From a checkpoint of a small image classifier: 10300 steps.
Rows from block 5, named by matrix and row number. Rows with one number belong to one neuron. Each number is 50 + 10 x the weight over its row's rms, rounded and kept within 0 to 99. All counts start at 0. After the name is the row's rms in percent of the matrix's.
# fc1: MLP up (model.blocks.5.mlp.fc1.weight, 384x128), inputs 0-127
# fc2: MLP down (model.blocks.5.mlp.fc2.weight, 128x384, transposed), outputs 0-127
fc1.37 083:54 38 46 47 44 55 42 57 46 50 39 44 45 53 51 45 56 42 49 22 39 54 53 53 36 58 52 51 43 37 50 67 57 40 48 45 43 64 44 52 52 39 49 57 45 36 39 68 52 47 65 40 55 41 51 57 71 57 53 76 43 52 30 41 63 62 36 39 46 36 60 47 49 57 37 50 55 67 58 37 50 41 41 50 38 36 49 40 65 49 56 56 27 48 67 49 64 39 51 59 41 50 51 36 37 51 58 37 46 55 52 38 47 54 41 51 43 54 46 51 54 75 72 37 72 39 57 60
fc2.37 094:65 44 46 48 53 68 57 66 47 40 51 60 42 59 58 52 55 56 41 54 57 36 55 44 49 43 49 35 44 47 58 47 34 41 51 51 61 53 61 50 70 51 62 44 54 47 44 43 33 58 40 64 34 57 27 59 31 61 47 45 57 57 58 52 51 51 67 52 43 60 33 44 53 52 52 58 44 55 58 46 61 67 44 43 52 60 32 65 52 57 42 54 63 61 45 46 47 46 56 68 52 73 35 72 42 53 50 55 46 34 50 58 61 40 57 51 52 63 67 63 42 40 43 60 38 44 39 20
fc1.38 094:43 59 28 54 56 54 40 42 54 33 56 50 54 35 53 41 57 67 57 49 40 38 51 56 47 54 45 41 51 44 52 30 48 40 62 41 46 35 45 32 53 45 37 55 55 45 50 49 67 61 54 53 61 56 48 60 45 64 47 61 62 64 48 52 50 47 76 45 68 61 49 57 55 54 46 52 57 32 57 47 36 43 76 64 59 59 62 65 81 58 38 60 52 53 56 48 40 42 50 43 56 40 57 41 42 64 29 53 56 53 63 38 53 44 44 55 56 44 55 36 48 61 62 35 67 56 56 51
fc2.38 094:51 51 55 53 31 53 41 68 70 36 61 62 32 69 36 43 42 49 52 50 47 68 42 55 53 54 66 61 61 46 40 49 46 69 47 55 44 49 62 75 28 43 45 45 48 64 60 46 42 45 51 50 61 46 42 49 60 44 46 44 27 61 54 45 45 40 54 44 33 58 59 70 30 42 63 37 43 55 67 37 67 43 59 44 44 48 46 43 32 59 44 45 52 57 50 44 51 55 43 69 44 62 53 50 48 42 45 45 55 42 39 52 41 60 57 46 46 59 51 58 58 36 53 70 38 52 45 50
fc1.40 098:60 52 42 32 58 55 33 55 69 66 32 40 69 52 47 49 54 67 59 41 51 63 53 47 52 60 60 45 39 52 47 37 53 62 48 49 51 42 46 47 48 43 61 50 49 66 53 61 37 43 36 70 63 49 53 65 50 46 39 36 51 28 53 36 37 34 59 33 46 47 57 39 26 45 49 36 46 37 50 53 61 41 55 56 51 49 54 54 58 54 39 58 46 61 51 41 41 50 57 45 62 35 59 59 52 52 48 58 66 46 51 68 54 46 64 58 35 69 47 64 30 37 48 63 57 61 46 60
fc2.40 094:55 37 40 40 54 40 51 39 35 46 58 46 34 40 60 59 46 36 47 66 46 62 61 39 52 53 42 50 62 48 41 55 63 48 33 42 50 63 22 57 42 52 60 45 39 36 54 52 39 58 60 47 51 40 37 51 61 50 44 56 54 56 55 68 30 59 52 62 51 59 52 38 69 55 40 65 34 49 57 54 58 66 54 39 43 40 42 45 60 51 58 55 45 40 47 57 58 38 48 54 49 47 49 61 51 40 43 39 16 59 50 37 74 56 47 62 54 52 51 37 63 51 37 51 38 39 42 34
fc1.41 118:59 38 57 51 59 60 48 38 39 60 42 32 62 61 50 50 63 36 56 41 55 37 59 31 60 61 50 53 53 39 51 41 56 56 46 47 57 42 30 52 45 50 65 47 48 69 50 49 54 55 53 48 46 32 46 38 35 51 44 36 48 57 34 53 91 58 47 58 57 36 45 60 54 63 28 54 51 45 48 52 47 48 49 52 48 45 45 59 44 49 53 44 30 49 68 43 48 35 41 57 52 48 50 38 49 43 61 47 44 32 41 54 44 35 60 39 44 38 70 59 51 49 46 49 34 70 69 45
fc2.41 133:40 42 50 48 47 55 34 61 51 60 41 52 58 54 37 35 51 47 44 56 44 57 62 51 43 70 58 34 43 60 33 48 56 46 49 61 44 47 62 46 65 35 70 55 52 32 66 61 43 54 44 48 54 57 49 60 45 55 53 63 59 40 49 44 35 37 55 41 49 47 41 59 69 49 51 65 65 50 54 45 43 53 61 35 38 48 36 54 26 58 69 62 48 37 60 78 47 24 54 46 52 60 38 59 44 56 50 55 69 61 54 54 48 46 37 59 60 42 45 39 39 43 50 49 44 64 50 65
fc1.42 093:51 50 55 50 44 38 64 41 57 59 56 53 41 24 48 58 41 53 44 39 45 56 57 45 34 21 55 30 66 48 73 47 49 56 70 35 30 33 43 43 58 54 46 54 49 43 50 59 44 33 44 42 52 57 54 47 60 51 40 48 49 23 46 48 63 53 52 39 53 38 65 52 49 54 42 37 51 57 42 62 44 42 50 34 55 56 63 40 56 36 43 55 45 46 44 53 60 52 57 53 55 56 50 34 51 63 58 61 43 58 55 67 39 36 42 76 58 48 53 31 51 40 53 51 42 59 68 46
fc2.42 093:40 40 46 36 36 46 20 46 49 69 36 48 53 54 46 57 53 29 54 42 53 58 33 65 45 49 51 48 48 52 65 46 46 54 46 44 43 56 43 65 52 49 69 38 42 69 44 58 29 57 52 60 39 52 56 58 45 68 68 68 38 54 56 60 54 55 64 41 51 45 43 49 47 37 46 38 58 38 39 38 46 42 49 51 46 54 58 67 41 63 72 59 44 54 63 42 38 57 45 58 61 55 51 55 58 40 41 38 44 68 55 45 44 68 56 33 40 47 65 48 51 60 45 64 58 44 53 44
fc1.43 109:46 44 72 57 68 48 51 49 56 61 47 61 35 53 38 44 57 32 63 35 35 47 44 51 53 42 52 44 50 67 49 55 31 68 51 51 54 65 33 49 39 47 56 31 40 42 37 47 43 53 50 46 55 52 47 45 39 44 41 57 56 52 71 51 47 54 49 60 48 62 61 59 59 51 56 42 36 60 36 46 42 51 29 72 60 48 49 49 36 59 42 55 43 43 54 49 43 45 57 71 45 66 40 41 48 43 44 45 44 53 45 44 47 37 42 57 53 31 40 56 45 56 83 62 70 46 36 44
fc2.43 099:40 28 47 55 66 44 64 57 42 42 48 66 54 58 37 77 40 41 66 40 56 47 34 42 36 42 59 58 55 52 26 30 60 48 45 58 52 55 36 43 63 57 56 53 49 47 46 61 54 43 31 41 47 49 52 66 57 57 68 52 49 45 23 50 43 45 55 52 52 57 30 47 58 57 55 57 61 41 34 59 41 54 56 39 53 28 61 60 46 64 45 39 59 45 57 28 49 57 60 56 51 43 39 46 36 62 48 46 66 59 44 50 46 45 63 46 64 39 48 57 53 54 38 54 52 55 46 45
fc1.44 092:40 57 43 51 68 61 38 49 32 50 37 47 37 58 50 62 41 55 40 63 74 42 55 63 53 56 66 64 49 52 71 56 53 52 43 51 58 46 54 46 45 47 53 69 51 50 42 60 49 62 46 53 58 59 33 54 50 40 45 34 70 41 61 60 43 41 54 50 36 61 54 46 64 64 44 46 48 69 40 39 41 39 58 40 54 50 55 54 61 17 48 54 54 59 59 49 50 80 44 48 53 52 54 61 46 51 59 46 48 41 60 56 53 51 37 52 35 53 53 50 61 48 63 38 66 29 44 60
fc2.44 094:56 64 56 38 47 60 71 52 47 40 57 61 44 35 55 56 61 54 47 49 48 30 52 49 59 67 42 46 71 50 32 39 48 51 56 56 59 53 48 51 51 44 67 59 55 59 46 38 54 39 69 49 47 53 55 61 62 58 70 50 47 42 50 53 62 78 39 52 38 43 65 69 52 44 56 52 67 56 57 50 46 54 43 64 48 49 56 47 50 55 48 46 59 52 51 66 52 36 50 54 44 49 37 52 68 47 43 51 53 83 46 53 62 44 55 39 59 40 38 71 33 47 43 73 43 46 64 50
fc1.45 111:54 32 68 44 54 75 56 36 54 56 50 66 68 45 65 59 38 46 59 44 54 57 60 58 46 46 67 62 48 42 35 51 47 41 73 58 58 61 54 51 51 48 59 54 38 46 35 50 41 45 60 67 43 39 47 38 53 36 67 56 60 25 78 50 41 53 54 51 45 40 56 49 50 52 50 33 52 32 66 52 34 50 64 61 42 47 55 57 49 53 53 58 54 41 40 63 55 51 53 44 76 63 55 59 48 47 40 47 42 63 61 48 45 48 46 49 31 58 47 60 60 39 46 53 45 44 57 42
fc2.45 113:58 63 43 47 43 43 46 45 54 56 37 48 38 31 55 52 46 66 62 61 38 41 43 65 61 62 35 31 56 47 66 51 41 44 47 55 57 69 41 39 54 53 49 56 55 69 56 65 66 42 40 68 69 39 31 62 37 40 41 44 55 59 53 54 53 52 34 46 49 72 59 50 44 59 50 52 70 74 58 47 41 55 56 52 46 57 66 58 55 54 44 40 51 44 56 45 26 57 37 54 45 57 45 47 48 59 49 50 59 37 57 44 50 46 39 64 52 31 34 40 37 47 51 59 50 43 39 52
fc1.46 105:62 59 44 59 50 49 62 52 56 68 51 56 62 59 74 57 41 43 40 51 38 65 42 58 35 43 54 43 45 57 37 71 15 48 51 49 30 54 54 51 47 52 65 58 63 40 42 60 55 54 57 49 52 57 43 57 40 45 71 58 42 34 47 60 50 58 52 48 31 45 72 57 44 33 30 60 44 42 51 50 47 54 48 50 42 47 34 44 42 44 51 35 42 38 44 63 52 59 45 52 60 54 45 63 43 60 60 35 44 56 63 45 45 46 42 32 56 35 59 43 54 58 52 44 50 66 65 55
fc2.46 107:43 26 42 45 58 51 46 64 61 40 40 60 33 44 50 39 61 56 35 50 55 45 47 40 56 57 34 42 51 59 78 40 49 44 63 40 48 49 54 47 45 46 64 44 58 74 73 57 52 63 49 46 56 60 44 52 51 51 59 40 55 68 70 51 76 44 49 41 52 42 67 59 45 55 45 34 64 48 56 49 51 41 44 64 61 65 46 41 59 35 40 45 50 45 56 46 48 46 49 50 40 51 61 63 39 39 36 52 63 55 61 40 64 69 51 58 38 37 43 46 54 60 45 53 53 69 51 48
fc1.47 109:47 38 52 56 61 53 61 46 51 45 43 60 64 49 54 55 39 73 60 55 38 54 45 66 62 49 45 52 34 42 41 56 61 36 55 50 57 62 46 56 38 57 36 57 57 41 32 54 51 51 50 38 37 37 60 37 56 30 33 61 83 56 56 44 55 48 41 53 36 39 59 49 56 35 40 47 50 46 51 44 43 43 60 47 40 42 41 53 64 45 61 41 30 55 50 42 43 42 68 47 45 56 60 59 70 59 52 74 54 57 59 42 63 40 41 48 41 61 61 54 52 44 48 34 73 55 51 50
fc2.47 112:57 67 44 63 50 47 34 60 52 42 46 67 39 36 51 47 36 46 57 45 42 50 59 62 68 53 46 49 50 44 46 37 58 57 55 63 55 45 55 53 65 60 31 62 58 58 54 48 32 35 53 55 67 44 56 57 51 62 66 37 47 54 46 59 27 41 53 48 54 38 40 45 40 39 32 46 40 68 43 52 50 60 61 35 57 47 50 49 54 34 48 58 46 47 45 58 63 60 39 43 61 57 36 39 58 51 48 46 47 50 57 43 51 49 59 70 59 70 52 77 22 40 56 43 36 47 51 60
fc1.48 094:61 44 66 61 35 50 37 46 68 64 61 57 59 46 38 38 55 65 53 46 28 42 62 37 59 49 45 62 51 65 49 51 61 43 55 52 52 58 49 58 59 51 48 35 62 51 20 52 41 48 60 45 59 53 47 45 38 40 55 60 46 46 34 60 36 58 44 41 41 43 62 51 57 43 33 43 43 55 45 57 40 52 54 44 40 28 60 53 52 70 59 47 45 68 62 43 41 53 41 34 36 49 52 56 62 75 44 51 42 52 48 39 58 26 56 61 62 41 56 60 52 51 58 40 51 52 36 58
fc2.48 103:43 38 46 70 52 35 39 64 44 52 42 56 43 50 63 49 53 56 59 54 71 47 56 69 55 65 41 44 49 36 39 50 57 54 38 33 55 58 49 52 47 50 56 59 43 52 64 39 33 49 39 50 40 39 72 45 70 62 53 59 63 35 45 54 57 44 55 53 48 54 51 57 41 58 45 51 35 50 59 31 46 48 60 50 39 42 48 52 43 59 36 49 59 55 70 46 31 35 74 70 40 59 40 58 43 52 42 55 53 49 35 46 65 65 50 50 52 71 47 66 44 33 39 50 51 42 48 39
fc1.49 120:45 42 52 50 57 58 45 46 57 55 65 48 56 42 61 43 51 38 71 50 52 64 60 63 54 45 60 26 32 42 34 49 54 38 36 51 62 42 35 32 46 62 49 55 55 39 52 46 46 67 48 42 73 44 51 52 52 41 57 59 52 38 50 49 62 65 62 63 46 20 46 66 59 36 65 60 53 36 40 38 51 54 48 60 46 40 53 51 51 65 46 57 47 54 36 33 67 72 51 52 53 48 55 61 43 55 50 33 54 37 42 44 61 42 45 56 39 35 61 60 49 61 57 53 60 51 42 56
fc2.49 111:67 61 43 66 43 32 48 53 48 61 49 57 69 53 36 62 47 44 54 45 60 49 37 52 40 52 68 52 58 45 63 52 51 48 35 48 55 53 44 40 57 17 38 48 49 49 42 52 76 55 50 45 45 35 52 37 45 45 61 37 64 44 40 53 46 48 37 60 41 56 64 62 63 43 37 37 54 51 61 53 60 45 48 48 65 57 76 42 64 49 60 48 53 47 41 60 66 45 60 56 54 51 63 51 51 47 64 48 40 37 43 40 47 62 52 42 46 49 52 27 56 34 55 52 30 49 40 32
fc1.50 105:58 71 51 44 44 49 36 61 52 43 53 46 64 61 47 43 45 34 58 49 51 25 39 46 50 56 62 49 44 48 44 38 58 75 44 31 42 52 41 66 59 64 37 52 70 72 46 47 50 41 72 61 51 59 61 41 62 43 42 53 45 41 58 47 72 32 39 54 56 37 64 54 47 30 42 39 46 57 49 38 54 49 47 41 56 50 56 44 48 37 55 49 43 59 54 54 51 37 40 32 51 67 47 56 55 60 67 57 52 52 54 42 47 46 60 41 29 44 51 53 57 63 60 58 51 56 43 70
fc2.50 103:44 51 66 51 49 39 62 59 49 46 50 22 38 53 24 50 61 47 60 37 45 46 58 66 42 50 44 43 40 70 47 51 42 55 58 44 30 35 48 44 52 69 53 48 50 42 53 55 49 43 61 54 55 53 35 38 32 47 50 57 48 59 42 46 51 55 42 46 50 47 58 48 33 37 34 54 40 55 49 42 49 48 57 54 38 41 54 38 47 41 20 33 43 40 45 57 53 58 57 51 50 47 52 45 54 63 64 57 76 23 47 39 59 55 64 43 59 62 40 55 61 47 46 41 38 62 64 52
fc1.51 093:56 48 35 50 46 59 40 46 51 70 41 40 61 40 47 55 65 61 36 46 53 44 39 61 39 33 62 46 44 52 45 46 55 55 44 34 38 55 43 54 64 55 34 48 43 51 42 51 67 49 47 37 64 51 47 60 23 67 52 30 55 56 60 49 35 35 38 55 40 61 58 51 61 51 61 46 42 49 57 66 42 52 51 56 46 52 54 58 45 58 51 42 39 53 51 69 49 48 30 59 44 55 36 49 67 69 53 55 40 50 58 66 52 23 63 56 42 55 62 39 51 59 48 40 47 51 63 73
fc2.51 092:57 64 47 66 33 52 52 34 48 45 50 43 48 47 52 56 29 51 39 48 38 41 43 53 31 47 50 56 56 52 62 55 39 69 54 40 40 40 42 32 53 46 67 50 64 61 51 45 39 51 35 51 38 30 51 50 86 48 43 61 55 52 70 49 31 46 41 56 61 54 38 42 51 62 58 63 46 43 57 50 59 56 29 52 46 56 38 66 54 54 53 51 47 66 62 40 63 54 53 52 63 57 42 54 49 54 34 60 43 59 51 43 37 50 47 43 34 55 53 49 42 58 51 55 56 39 26 60
fc1.52 099:46 30 60 36 49 64 41 67 50 40 37 35 52 47 57 64 66 52 24 50 52 46 51 49 59 53 49 55 61 40 46 38 47 44 53 53 70 36 43 52 35 49 53 58 51 32 74 53 58 60 43 71 55 59 40 33 64 60 45 60 38 57 58 31 44 54 57 51 56 56 55 33 46 52 35 65 51 37 65 60 63 53 60 37 58 53 55 60 65 48 43 47 38 44 46 60 58 53 44 53 49 40 31 49 54 42 59 47 63 55 61 49 35 56 54 67 52 61 49 51 60 55 49 42 37 35 42 40
fc2.52 100:30 36 47 41 39 49 49 35 55 57 69 41 55 66 51 26 28 50 52 46 39 67 43 49 38 53 55 60 55 56 44 40 43 60 47 51 44 57 39 48 46 58 54 54 71 60 38 50 42 54 47 40 48 41 44 56 57 43 80 52 42 33 46 63 55 39 33 42 42 64 58 67 47 52 54 31 40 67 50 49 48 41 53 58 40 37 52 45 57 44 57 37 46 32 56 57 44 41 37 43 44 66 55 66 37 49 50 53 41 44 63 44 54 61 61 49 64 62 37 63 40 56 43 45 62 57 47 59
fc1.53 100:47 35 42 44 44 36 63 54 52 51 29 45 62 67 47 44 31 40 59 55 46 44 55 68 32 45 43 36 57 59 60 59 55 44 39 72 56 67 41 45 39 53 44 55 51 31 67 52 36 58 53 52 45 50 56 31 52 56 71 36 60 61 47 52 50 52 65 49 45 43 27 57 66 60 33 50 69 41 45 45 51 56 55 43 61 45 49 63 57 60 54 60 53 55 55 50 38 47 40 56 55 31 41 49 53 66 43 48 52 56 44 49 58 61 55 48 54 57 39 33 43 46 29 63 61 35 52 44
fc2.53 101:66 52 62 51 49 67 30 61 51 56 48 39 44 44 28 74 55 41 47 42 37 48 44 44 56 62 51 52 66 70 56 63 53 63 43 47 50 41 46 45 48 57 53 51 46 45 50 51 53 39 48 50 26 60 63 23 54 60 59 58 41 49 58 68 62 55 63 55 68 46 50 58 58 50 54 39 60 52 55 47 75 41 45 56 50 46 32 42 46 56 36 59 47 53 57 45 51 38 55 44 53 69 41 40 60 44 54 60 54 49 48 43 48 74 39 48 49 42 54 46 53 47 52 39 58 74 29 59
fc1.54 092:65 52 29 38 71 49 49 45 53 66 54 44 34 53 44 62 70 41 43 35 39 45 41 72 43 49 45 59 79 44 47 55 30 42 45 37 42 63 63 41 56 59 27 58 56 61 57 45 46 62 56 58 51 41 51 40 61 34 36 65 55 56 61 57 46 60 51 37 43 51 60 35 29 62 52 54 55 45 39 37 49 62 58 52 46 53 60 45 38 45 52 41 64 50 65 46 53 45 42 44 48 56 44 65 59 58 46 50 50 42 52 51 56 53 47 44 65 57 46 56 57 61 41 34 46 44 35 66
fc2.54 095:48 64 58 47 30 51 51 35 55 53 44 57 60 46 43 27 56 58 46 48 57 48 63 66 61 43 62 40 55 50 44 38 35 68 29 48 61 52 42 45 49 43 37 42 43 49 57 54 58 43 56 38 62 38 39 31 43 62 39 62 37 56 34 40 60 60 55 44 49 39 61 42 51 66 42 58 46 30 51 55 45 63 54 54 51 39 41 51 51 57 65 66 46 38 40 60 50 63 65 55 44 46 52 44 31 58 43 47 41 74 40 57 58 38 62 52 45 40 62 61 24 50 56 64 47 46 52 52
fc1.55 076:44 45 47 47 49 46 57 56 54 45 42 50 35 41 67 41 50 48 45 29 65 39 44 43 31 60 40 46 44 42 50 53 51 51 68 39 64 42 49 78 39 32 46 52 61 54 38 63 47 54 63 43 55 28 46 47 48 37 57 39 42 37 59 46 59 58 55 46 45 38 58 36 59 42 31 70 43 31 49 43 58 47 52 49 37 69 63 45 28 59 49 53 46 58 60 63 45 44 49 56 44 49 53 53 49 47 68 43 24 56 58 37 62 62 59 54 55 55 36 58 46 62 55 63 44 51 47 39
fc2.55 078:50 44 58 42 59 51 47 42 66 56 55 37 42 58 43 59 55 47 48 60 58 48 41 47 58 38 59 52 60 42 59 54 52 50 42 37 38 48 60 50 39 52 73 49 48 64 51 40 60 56 48 39 38 63 38 55 43 51 33 56 45 47 51 41 74 58 43 35 44 52 54 39 56 39 66 53 59 57 62 61 60 50 57 52 71 51 32 30 63 48 47 45 74 43 60 41 54 60 56 47 66 59 52 47 35 77 45 38 63 42 43 38 42 51 49 66 36 43 61 40 37 32 43 56 33 59 61 44
fc1.56 108:48 51 43 43 44 36 42 50 61 44 38 42 57 53 58 58 51 54 41 38 22 63 57 46 44 58 58 46 56 39 37 46 55 59 59 60 49 53 50 47 42 33 56 61 53 49 45 53 27 34 59 40 48 51 69 48 57 39 56 39 41 50 26 38 67 51 49 59 34 57 43 69 62 46 66 44 46 44 45 53 54 56 26 51 43 51 60 34 69 52 65 34 42 46 51 35 64 55 41 40 26 52 48 55 53 69 52 58 43 51 42 42 44 59 60 63 65 59 43 45 53 45 47 52 64 55 63 59
fc2.56 111:51 47 54 39 54 48 62 62 46 31 41 47 55 43 57 57 56 41 66 51 68 28 59 43 61 30 46 62 65 41 50 45 61 56 56 37 65 57 57 43 59 54 65 39 49 49 47 53 56 49 36 67 49 54 58 40 53 55 45 48 55 53 45 56 51 63 61 43 54 33 60 46 36 51 54 42 36 45 41 45 67 48 51 49 59 49 40 48 56 31 34 50 55 66 74 35 40 57 52 62 75 66 65 50 65 47 46 65 37 50 50 53 43 29 46 63 34 49 49 39 52 41 50 30 52 42 55 51
fc1.57 094:44 28 55 58 52 59 37 46 71 46 54 34 45 46 60 55 56 62 37 41 60 55 65 64 39 53 51 58 47 54 53 51 48 55 46 55 54 41 26 46 66 39 52 41 48 48 42 69 43 57 27 29 64 50 52 50 47 29 39 46 60 54 47 36 52 25 49 58 62 42 52 50 42 41 50 61 41 54 53 60 33 41 34 58 46 55 57 43 38 35 54 52 54 54 57 64 54 45 57 50 38 49 73 49 55 52 57 46 37 64 60 44 61 37 66 29 60 45 50 48 45 53 46 55 65 35 62 56
fc2.57 097:46 32 41 62 37 48 41 58 44 45 41 41 40 38 44 36 39 44 58 42 59 41 39 42 61 32 34 58 60 42 37 44 39 66 48 41 50 42 56 61 48 63 40 60 37 55 50 46 58 62 45 53 42 43 50 55 43 47 50 57 41 47 62 56 54 54 59 45 50 64 49 34 51 54 49 53 55 54 43 51 57 62 59 42 61 55 31 64 50 66 57 38 54 54 37 28 35 47 38 71 68 47 69 44 60 67 48 46 40 46 58 43 49 31 66 80 47 44 41 60 34 63 44 38 51 51 48 52
fc1.58 093:48 41 48 50 41 43 49 60 72 54 49 46 31 50 60 54 47 38 60 46 78 48 39 54 48 46 48 40 56 58 47 41 44 52 50 38 46 57 27 48 46 63 51 25 59 57 47 33 57 51 59 40 44 38 39 43 57 63 35 41 45 44 58 37 45 50 55 53 66 55 53 57 44 61 39 53 46 41 46 73 42 55 61 46 62 45 42 53 32 43 23 66 42 41 55 39 38 38 59 44 39 53 58 57 56 55 56 32 51 50 59 60 50 56 50 57 43 38 60 51 32 25 63 49 53 51 39 62
fc2.58 090:43 61 31 57 60 51 53 44 27 36 56 48 45 50 36 60 61 66 50 60 31 46 35 39 49 56 45 52 44 35 33 48 47 36 50 45 48 39 74 48 64 46 57 69 30 55 49 47 50 50 46 33 42 52 60 55 40 54 62 49 54 51 42 40 51 58 65 26 53 52 48 37 34 48 55 44 63 44 50 45 60 52 43 47 51 58 49 51 66 52 56 26 53 42 61 51 66 68 44 64 53 56 40 52 49 58 38 54 41 62 46 51 37 50 69 65 54 41 31 44 48 60 66 43 40 49 51 42
fc1.59 109:37 45 54 39 49 58 56 52 45 50 74 53 64 55 72 35 55 60 38 53 57 63 47 36 52 64 46 56 65 40 54 49 60 43 47 63 63 44 42 39 45 36 41 42 50 47 49 76 49 60 57 42 50 45 44 36 42 37 51 57 51 50 42 59 66 65 70 54 42 31 34 54 46 59 50 57 54 44 34 48 52 43 37 46 45 64 52 63 59 48 43 36 36 64 46 38 46 47 42 56 53 36 64 46 48 47 57 77 41 57 58 66 62 43 57 51 46 33 42 57 51 68 60 38 57 39 59 47
fc2.59 108:45 46 45 40 56 49 40 67 61 50 47 60 46 53 35 59 36 56 59 47 32 57 35 55 54 29 40 57 46 52 44 48 53 47 32 44 33 58 57 31 55 55 50 50 63 50 56 60 71 50 47 50 51 32 37 57 42 49 58 43 40 36 47 26 38 43 55 54 34 52 57 37 45 53 61 43 40 40 65 46 58 60 54 56 43 32 43 55 37 51 64 38 46 31 43 63 53 44 53 47 69 34 53 47 49 48 36 48 32 50 58 48 46 42 39 65 52 41 69 46 63 50 36 51 25 40 41 54
fc1.60 099:70 40 52 33 50 50 37 45 44 52 42 57 44 46 43 37 56 71 52 43 42 49 36 44 51 58 53 61 44 44 60 51 65 56 27 39 45 69 55 53 73 43 69 54 65 50 52 43 37 39 51 64 66 48 57 48 43 58 57 47 67 63 34 61 48 43 60 40 50 59 41 43 57 50 51 60 54 53 38 49 51 36 69 48 52 58 38 49 31 41 69 41 41 48 58 33 41 61 41 73 32 44 48 35 47 72 55 54 40 48 45 57 59 52 66 51 52 50 48 43 47 66 53 53 55 43 61 47
fc2.60 097:44 59 44 57 65 54 51 38 65 53 59 74 59 64 47 60 52 34 59 59 29 64 65 42 66 44 61 41 35 66 53 52 42 52 55 37 46 49 40 28 21 49 35 56 44 39 45 64 46 47 32 35 33 50 43 48 62 37 46 58 45 40 49 50 48 44 64 48 40 46 49 58 48 56 47 41 30 62 68 44 53 49 43 53 46 56 67 59 48 40 54 63 59 43 43 46 53 50 47 35 43 50 50 42 49 36 31 44 54 42 48 40 52 66 42 47 46 51 39 49 49 40 53 45 54 32 35 37
fc1.61 087:47 47 66 46 55 56 37 54 64 48 34 45 50 50 64 65 75 41 60 38 61 55 74 40 48 39 37 58 36 43 45 43 39 47 47 39 39 52 43 58 60 48 52 46 56 55 41 61 61 33 52 53 53 72 52 48 59 68 35 51 50 33 56 30 51 54 62 51 45 50 63 43 59 45 53 41 49 45 39 44 64 56 41 63 51 50 57 63 54 74 63 46 53 54 51 45 58 32 53 56 69 63 55 59 60 63 62 44 48 52 45 56 56 69 56 61 46 71 57 42 50 63 73 56 49 54 53 51
fc2.61 084:52 50 60 55 35 52 53 47 51 68 50 46 73 56 33 49 55 62 45 64 52 56 38 56 60 61 54 61 73 48 71 50 58 64 36 56 56 51 44 49 44 71 68 56 57 33 55 43 46 44 64 57 65 42 58 72 49 39 50 37 55 61 54 58 55 58 46 62 61 34 33 36 55 44 63 46 64 42 42 48 58 53 37 43 53 37 32 49 59 54 63 39 42 56 55 79 40 62 58 41 44 40 40 53 43 45 60 45 38 58 62 47 41 51 52 44 51 52 58 38 48 48 50 43 39 56 53 67
fc1.62 085:45 50 53 44 55 51 39 46 64 63 30 41 43 67 58 59 48 37 38 39 61 47 29 55 49 48 47 45 41 29 47 32 68 71 66 45 47 46 71 42 51 51 47 41 49 51 61 53 67 29 36 48 61 52 63 43 40 60 48 66 43 47 46 32 30 38 62 45 53 48 56 50 69 45 50 33 59 35 69 53 51 43 56 54 27 41 37 51 72 50 51 57 52 51 56 51 42 45 37 60 53 43 52 45 39 57 43 49 48 33 53 45 56 54 45 66 51 50 40 45 39 50 61 50 59 51 59 60
fc2.62 090:48 51 65 57 57 66 58 52 42 48 57 52 53 33 53 56 39 61 57 47 34 33 64 44 58 44 52 51 59 58 36 60 54 48 39 35 59 34 45 64 60 51 51 52 38 45 33 58 48 55 46 50 30 37 66 49 64 36 55 38 44 51 44 51 58 24 57 61 60 34 57 52 49 65 39 57 52 39 46 50 59 47 36 60 53 54 46 41 54 50 42 41 58 54 49 51 54 53 69 39 24 51 55 60 51 43 65 43 65 61 37 47 57 39 34 42 51 74 53 59 68 59 58 52 46 56 29 39
fc1.63 089:58 42 61 52 62 53 54 41 52 61 69 49 72 51 50 69 38 35 39 58 62 44 58 45 60 42 36 52 46 59 55 52 56 51 43 42 69 54 49 42 40 61 74 53 40 68 64 57 59 45 45 69 36 69 63 58 40 47 45 32 50 47 55 57 62 53 52 53 48 48 61 61 67 58 44 32 42 42 60 53 72 42 49 38 59 61 53 37 55 55 53 46 48 44 48 66 44 31 43 32 55 54 35 57 51 43 51 53 44 25 36 57 45 59 53 56 52 59 58 42 43 47 54 54 46 56 64 34
fc2.63 088:57 47 55 43 41 55 44 39 55 43 35 45 59 50 58 25 58 52 64 46 41 62 40 47 33 50 54 43 61 63 63 40 48 43 46 65 41 61 65 56 54 49 36 51 44 32 35 54 39 68 54 71 67 38 52 48 64 41 39 53 60 64 65 46 48 48 48 52 54 35 41 54 47 49 66 57 45 61 46 45 33 67 39 51 42 65 34 61 51 41 64 59 47 63 51 36 30 46 45 60 40 47 57 46 43 56 61 43 53 77 63 44 47 60 52 45 55 48 47 38 56 70 48 55 60 55 39 43
fc1.64 091:60 61 65 66 55 57 67 54 49 51 54 63 43 47 39 43 49 50 40 39 48 39 50 55 46 40 57 54 66 58 79 49 40 46 59 74 51 39 64 62 56 57 50 59 55 48 54 51 34 62 39 47 48 44 51 25 53 46 65 44 43 44 47 64 39 56 39 44 43 44 36 44 69 48 45 59 48 61 54 56 48 44 55 35 50 52 52 42 69 39 51 59 58 28 44 39 36 52 43 46 63 58 57 30 34 43 70 32 40 53 49 61 49 48 40 69 40 53 44 53 63 55 54 53 45 49 50 67
fc2.64 082:52 51 37 38 64 57 51 26 63 48 41 48 41 43 61 73 43 45 59 49 75 43 51 54 38 42 52 36 41 42 38 66 70 43 54 43 50 55 46 48 55 61 53 37 35 44 36 48 50 36 58 35 53 52 56 63 39 65 32 62 61 64 45 47 43 50 63 38 50 38 72 51 39 51 45 36 53 43 35 58 41 56 60 52 51 37 58 53 49 52 47 59 57 55 46 52 33 74 40 48 49 50 46 28 68 56 48 41 42 44 60 32 33 49 40 56 45 44 55 46 41 50 37 51 57 49 53 50